From a checkpoint of a small image classifier.
Model: 1.61M parameters, 24-pixel images, arch vit, norm layernorm, activation gelu, patch size [2, 2], width 128.
Rows from block 9 of a small image classifier, named by matrix and row number. Rows with one number belong to one neuron. Each number is 500 + 40 x the weight over its row's rms, rounded and kept within 0 to 999. All counts start at 0. Numbers have three digits each.
After each neuron's rows are labels from the 100 images, of 14976, where the neuron reaches its highest value: "responds to" is what is common among them. Only what is clearly more common there than usual is listed. The data: made-up waving flags.
# fc1: MLP up (model.blocks.9.mlp.fc1.weight, 256x128), inputs 0-127
# fc2: MLP down (model.blocks.9.mlp.fc2.weight, 128x256, transposed), outputs 0-127

fc1.75:468513539523509462508502507497474428545448528490499545489480524545477466489546462459510462420551437557583437447502479488526489428539478482548514539552463544487473488497531495426504518521553464475440455484518574496486493491476467472416442521509562418457498501507529513543522474488525452541471515496548599458453396509555566545544574459523488506531495500468505464457490555447560456515551
fc2.75:500488491551512512504486548490513533473497506502503519495539465542471526510494481479466499514516494539470493526514474493522468554511494493517516544475467488529501500467490534514516516465465484521332497499554437534491501507514511437492552528523450545497538470503528486494506497339476466451472453464636437501537504456575619490506481499500576536486506506440508497605545480559446530447518
responds to: border; corner square

fc1.188:466452438502494519506524506464568504526546512491489515467410505540553447516508564439463598489494468519545538444527519487494482494558532442477446530510442552475472555473536445544473490517544385469485515551574499468473524514523497462501508529601552500536449474493474503501531430485444525533489485483505492474453452474538605547497477404505467473465517538453513504501476527499497479427582
fc2.188:431459576457568521512465459520466523432488444486467524525510535479483476466478540469524541445537471522515508529475466489504464513462529533495462438462538490498449482540503450475476544515529524533585489502441529485490473516465494482602511480555438526432475494518472537472514512622541467513475550526438506469473474521415490497500478505526401492513485536559450560499408438540561511589527
responds to: offset cross; diagonal band; upright cross

fc1.140:423443463534484515495521538523583568508486517463490481589417420513538484537561539496484519432488455492482470479552534495456482484540493469428474540529520575453489507470567460570505475480493492481448457521556536487506563519558512455463546539542537553527558508520497498554572502479461528499521512516509439486505441537541564455477556429490494430468501511479438470547467553484510484410502
fc2.140:486571542486514476503534404555509435463554492517478530502526511539535502506486595439520526515555385464496538523424518493447503554465557521529478478374476521554533536502511427497472485523477481475547531536484433503426479468408532479533512478503458437486441486460510514489505502505540494462445534511473528474483556484449509540492425504515518550557456539517544532460468452525490494493569
responds to: offset cross; emblem: no emblem

fc1.30:472498469544491537471545470605554454530512475499445486502539504588502453460508532509509525578462459445613492492430462530522539515498530472571514614492490499508482543429488487541462516473495475472493584569532447548524487579480469518432460491463510505496508478468520456519510497465488458510453530502512447493517504470489510556439432442489574466456477595469501532466525532468477470458511
fc2.30:485510479555415526512498542393522544507444532450519500503560475532538565522477520520486498483563527533529507445461585534469472576536544498510425477442486514497510486510516423513499522477493440485430460453528542520417432451500503519555508485471519446559376509553537486534490517480496544545508456453539468463561470486524572493525530486480516513546466526481560483554508483467451548549542
responds to: corner square; triangle at the hoist; circle

fc1.11:514494469555491571535482488563540540551478482492461499526512491470542453515487533554582517426498483416609439468440525549476532466556495456489529548523515460573515581529496463577492556469501513498487518550545488528547458516462463523451465497492482451475539509450477439619464530447486523567500555474502480512511455540475509507489532459470516403501418550466527504486503494465496449501501
fc2.11:498490436500452436479477521468513428486480551561485458568502500474561560532468486533459457526569477540499543505541558544454544479479514513500467517530510482483532525494516533513498495478510544455528495461600546464452499406472537535502465489500560453540423551507490498514472525576521548506560507423389558508488438485545486517593505450450521550493471487468578482512469569439493469502485
responds to: corner square; border

fc1.137:525524419585415537520459490484534543507499470499467550519500486422530475479508540490592477462484504476476475439489571537467538511515510444488515519487517518525507517572504456516499533559489508430473495534575499460535478472521463509490456502501535422466496525473495494599451489445484565526538545476491418499487484566464472447504576505425501505483358524456559484483504493452499444539475
fc2.137:455506460489471467502525486460475418496466527532556488577457568497596461511495442559419478516501547488525521525541473502487569432460562505444510497529535521495509513504502547547432497475531536474508522483578560441482481471425556559533493523445514432536455538442440523465466449539486503544542572458474542582522462524504474537522461421486521499434525494484489478495443572492503486500460
responds to: corner square; emblem: no emblem

fc1.53:533460531436524521431575477509451493467510505488448515451556520562489547527396499470438531597472524512493612515487481520496486506437450535483384474436531496485522508526449519456485510476505582541573530470434496518507440487536499557568534449490522520488509483459473489455479539565517525444525479513460564501500548478453432477469463535517516499467510513552521493491483432525539508492443
fc2.53:502457470575493606510465461605522515482494533510472539535451516448545491531507570458509476529442513491529488517438513502450514501535468492533491505479517481492527532447466462586550477482492516543658445527493533437500448474451495551490506453516533517461465551481442405478476488567445500463500515510424501471494491539523475418492517484515539516476494462440555509516512474488441535442541
responds to: plain field; two vertical bands

fc1.43:505549484530489538506536457570585487566503513547487545508507522602521461471523508547499511559470449438578488491459497523501528477548543445486574564527498536518490566466494448542520521453503461475455559527521487535548472554465430490446483487443513518494509457402521447537476512425447466529449522499538517531475490524482502536488464455529564458531460582453505446471527502446524424458549
fc2.43:515517504529454517542488549468530543545475506454470489440539452505517507564453501501547449502573451518503532477436567519463462519495499464546474503470490513498503529476517436531546529549458458468464431458580484553462494459550503511483501417464486438543441552528541489536493549477490583465499443495559466422562527472545574510554518535456586471561476528474549514555550475457448566504528
responds to: corner square; circle; triangle at the hoist

fc1.83:418439467524474517482480514499564479511565563461458473530465405515556450485447527466485489453487431492581501490464500503490483478493507444533440573512451531499542558454553511559479527502532436476514553533602493450488515538535573458479445529536543507522481466533498490547553451496479530525483560524528420474531478497550552521459469437515512466458504535502487522541524527491495459388552
fc2.83:444483574485569557539492461472476535487524448469539558504515548488506543474479565462537565448534509499543477521478510465490445552511507534508436441419528512469493505551504407443480522526514503499518454503449537455473431488419491480578544488550461529476442461523490528502471478531536469512481541487522514458458471541421526475520466501506415496559476512552504541506396442558513519590543
responds to: offset cross

fc1.41:540560514547523470520508510488473444458535450527551550521508496526483524486491512490465493497519494486524537527498431478548447494539519515539506483504480462531489550481548489521500570535498444469466490535524492472416475492435553470508556567473522488494502490567511521477493440483511451530423440419550469467456463445580598554513437523455488521509501489427556576503532494519371548432572
fc2.41:458454464532505483493533515465521514514488473548497527527502489533520503579547497548479522542465503550451509467475485504489551562497520488397521471492513573529537478481417518535456415433481511543479504534446466477584510489497450479552568508548445580456492473425441526498541541484462467497590546507535539512537466532490494406441508431505518488483556481521446436528429493526567449510464
responds to: three vertical bands

fc1.205:497478429577470498441524516487505473526475466485462491549479548520476475509547490526517451527427541539534437491526484473517538506525498504504545511494512600443489508473453509499482441454535469532450557442545546487480486427504516518523432577569498554508498488451524542523471482492510426487527500521538430454516451547555572412531459409530516513469533505527472412547418543462454446477529
fc2.205:517570567446493448584469457478508551493536553504450516459501497524444478504471504481559558504586432540450467516438556435460465555506519480503528521556412490564529514512529460518523495517453454514428476554400464540478512576505482458479550483459471492521502468533479559490517495453484556492506472485565518508530541460443507493479549558527525559536505432458506556508535435520474528467553
responds to: three vertical bands; black

fc1.244:419499477511460571427576412513467477505453514458497477514509489459512552486556504577549555480494510492500506411510491488425536486518490555477458478469520515469441482617418435454542471494457484531501523489471460466492486470536467512499483443522484526528508500475534460528507516468542520522510521507529501456533532518520489515524534516583465474568468592555455526410422530502528451584514
fc2.244:529492596553589492504568568506492463512430469553545517453489530507524493555478438482528465482478520513426506533461510462513463528536541503492461469429523539463575507503478491461479455501466514500470425487470508488533483464490538457540504462515489489489532520473484512510539525451451410390494524495575555467463491531547560425519432452476570530545541489496560443533468468544517501473584
responds to: plain field

fc1.181:418483486530523569523462555521544562520478494516525478523511458508548515518599489452512443518514478498484544497529462437500491515500564473528505479451488573505483433458439530486542443460484447512460489447555495422473552472536547432523478520497430499477502562463580475513512493490544437432550458527544457487582438536510543434494498524558503519516495491540421447526435480511467439451466
fc2.181:502535460591459514495457567491573546516478498512463550442571467546539498475479535476473559512571476512502442483410510467494459503574494427484522555527462467561513487489527465462503479528513429437454501513506483582518541546506418501511473493449494515463441536511541482568456465477495538534524429463507452516494466493515551534489557552502478494582427526470505554504559511425465549487545
responds to: border

fc1.58:466442486580526486467500559511464508405485474520505529485557455511450535454473495493512494508512479541604470537488501526526436532502506535539430478408452505471498506514545503489487564520489495482457474513536471482445467461516529436517534553521481517496509552544543494479510515482471432428412498437527422515528422452572567458497429497473602532485500526450551520547458498497452524486565
fc2.58:518540535520497449506559458448498490501520509600454545484494550509484467499524449530510558519542543514462477504446500501487577505516506459403549537501489489570557471569491487504463488499466511473478512584462471510615485539457426493486529488481466520494551438388450497532505532466452472540537523475504561570451527454479489480443500429436544516509524517425496463475476525553556461542510
responds to: three vertical bands

fc1.55:443476450475500485487488509489531494480557433486524543494463461529531498556579583464491570523554452518492588428607472503524448557530488496498460507458452512441505439454541480447551474502510441467475497519534519427452522531584459465514544509537509545475457499508503486521505480504547470501525445464516526439510483437586602560527464495530474466545472507493428532512499523573470509535512
fc2.55:504404410463463502429490542485531439449506457493422449554514457505479481472523559566524516509503493563496513473499462565541485516461480538440495528554529479469489416551447574517482526464531562448486550521469570544531518508502466473494444529566490480455560509528485535508493519474528502551520533454530476487510493476543493533474580438512449502476500497522422488504444557474590436559460
responds to: diagonal band; gear; ring

fc1.32:474537482517524570474523453587562485541498474517433526523512508557502457473505514523512522583448466442635476469441491544521520509535507497516549566510481510532461541490477487518492536470526471480493565551491470559517501589442448511398439512464501543455528440428520443533475544455504479512470499514540488540464520505483526556465473433508530459506430574460478500476537507443529447465534
fc2.32:489493467543445518505475539422546506531435538468483500490550438487551581550462526502523477474577476530491507480455581551462456548522501493531436492465479533487537479501527429504508514508469462464431426441536543508460454423534479509516482453494524408555386534559550499543461554486487566511491475461530463471538460486551556498544534501480511493548466541499573493527526496454471565532525
responds to: corner square; circle

fc1.163:432521488589499504503436585537515589503533534467503464545480452422484510517515515446563464550474467499524557515493546555518525535512535442527471535490429498449449557491508539552513477522513457444470482509568467467504600524586535463506484529462462452481484511473547531532584479440474488421474511525523444484491490506466547422515474500464525519460483470529533485512492485532391507441502
fc2.163:499504429521444517528483469456524472474486430493468559473578449537502566473523556468509555495544481577487535444497499503551433515475517560513466492484502464542502421513544503441493562523516478518481512481484512537450479507512461553548465507497520480500450479567525488488398462530546481554459422446520462497550461434531500579537537540545454527588466533487478552467575534487526552577467
responds to: border

fc1.68:434394485607487491483451581509470505473506444481528503514521478486462519434484470497509471533471519521607530532578470529519432477487482537563475477475488502456478479507520534481490565480548455468461548486558524458469478509525517476497479603548540482438511540541536489493477445483530418478427457442501427522500422502533581513496417506468522524478459530526521495533503533488438534477519
fc2.68:588548565526516434522598518448483494519507512573497535452489515507491505565487437583478478517451583489423461539453480479492546518502537482443518474498514527558560526531474481523476489449429534502495462541449458491552462493459484496499548521430485475533533470440429504468524554474422511471542533488453559518494531468512505429464476448446577506485570523428542445508485486541525483500519
responds to: three vertical bands; ring

fc1.217:530514467544529469472567446589483418523472506509508477549474532567508466493475444546512465527479509494535483551494506529461549490552544462459558474488518491566477565553519480504453513456467503475432488544532468569515432475470536507463438492465560473448550529457430471469490514442447477514432579501538526486459478530524500471564461504479572515457508541491601490483432485438493457463578
fc2.217:496500509505476506493468547438518616503477500483535495439505487434462552523524570518507511478531484507519462427515530471503442492471465533532439508492494520473522453482442535424588486543490505506478418432413509501511536484545439525524565454464480497577477491586542437520503495435496512450544443528564530481586540478497532496522543482547463486572495483527467470535559452542492565536456
responds to: three vertical bands; emblem: no emblem

fc1.198:477498428578453588466533521543590498557498470475480510569558502560556472495519500534492490515473459453637468441459510521519508461543527454573535540501516518508499501469470453552515551475529445486471569504568473539532478515471443490438463541487544505500478451488545422563477513429502496554492488528546466519514454530554503517471493456506560461498440563456494507471499514464467491449546
fc2.198:460494490581437507512460603415520610531463505423480523462531448473505550496479489530513523498569497578588484450461557522499444512502489455523461507490508510512474508503480493536484508509509438462449465450587516536497474462533463489463512490503513453524416476515567481546449494533488511513511439463504466465557454485502563464514549504472518471535412510499505469571523516447425570537531
responds to: corner square; circle

fc1.178:466537492509467477553504432479470436538565492437471575490521474566467503503527512449450570553503486503507493508507527536512504489514456552437572568410483525531488557479497469545470472456503460533495600511506494482463427478458505483465499531568509525544484506372499572460457512499510505527474433509524470526564482510485558521517442489582527543516555525424440505472495570543515468496483
fc2.178:533504441484494570482486582503566552463462503558536511548494504549544460514498543487505465538488543483446542469493449474484476528557531410533479445581514467475519453439521487535580524512480461496386447528460474541494527576548491518514472563450508492441471502542513437522504458410503523528504475514600503510465535489493554497437490527473492480474511513507503507544474371494476522474529
responds to: plain field; gear; ring

fc1.90:450491475478527521500508478547499446461443441530512489509503528496549435426545539484458542540533499478594525456486456457476460518530622510462457496427500498471558482492558436518510494572516485436478518596521496491448470465476461519544453463487485483507458541524441447538514474496489476563505518476539532493448490485527525571504412392562504432509519588506483513481504503501471522514562
fc2.90:480494527478527463525499549526516549512505499497470474478464516522445470477470490491466461505480538532505494506508469459479498474439462430477527546604549459493482528507513537535486489515491512500622487484503508531574570520543469471473532513528487548469546478493505577510527527620452537447518519549328524492498483505470428439479599529492463483468526438489438493532479475451519552471518
responds to: diagonal band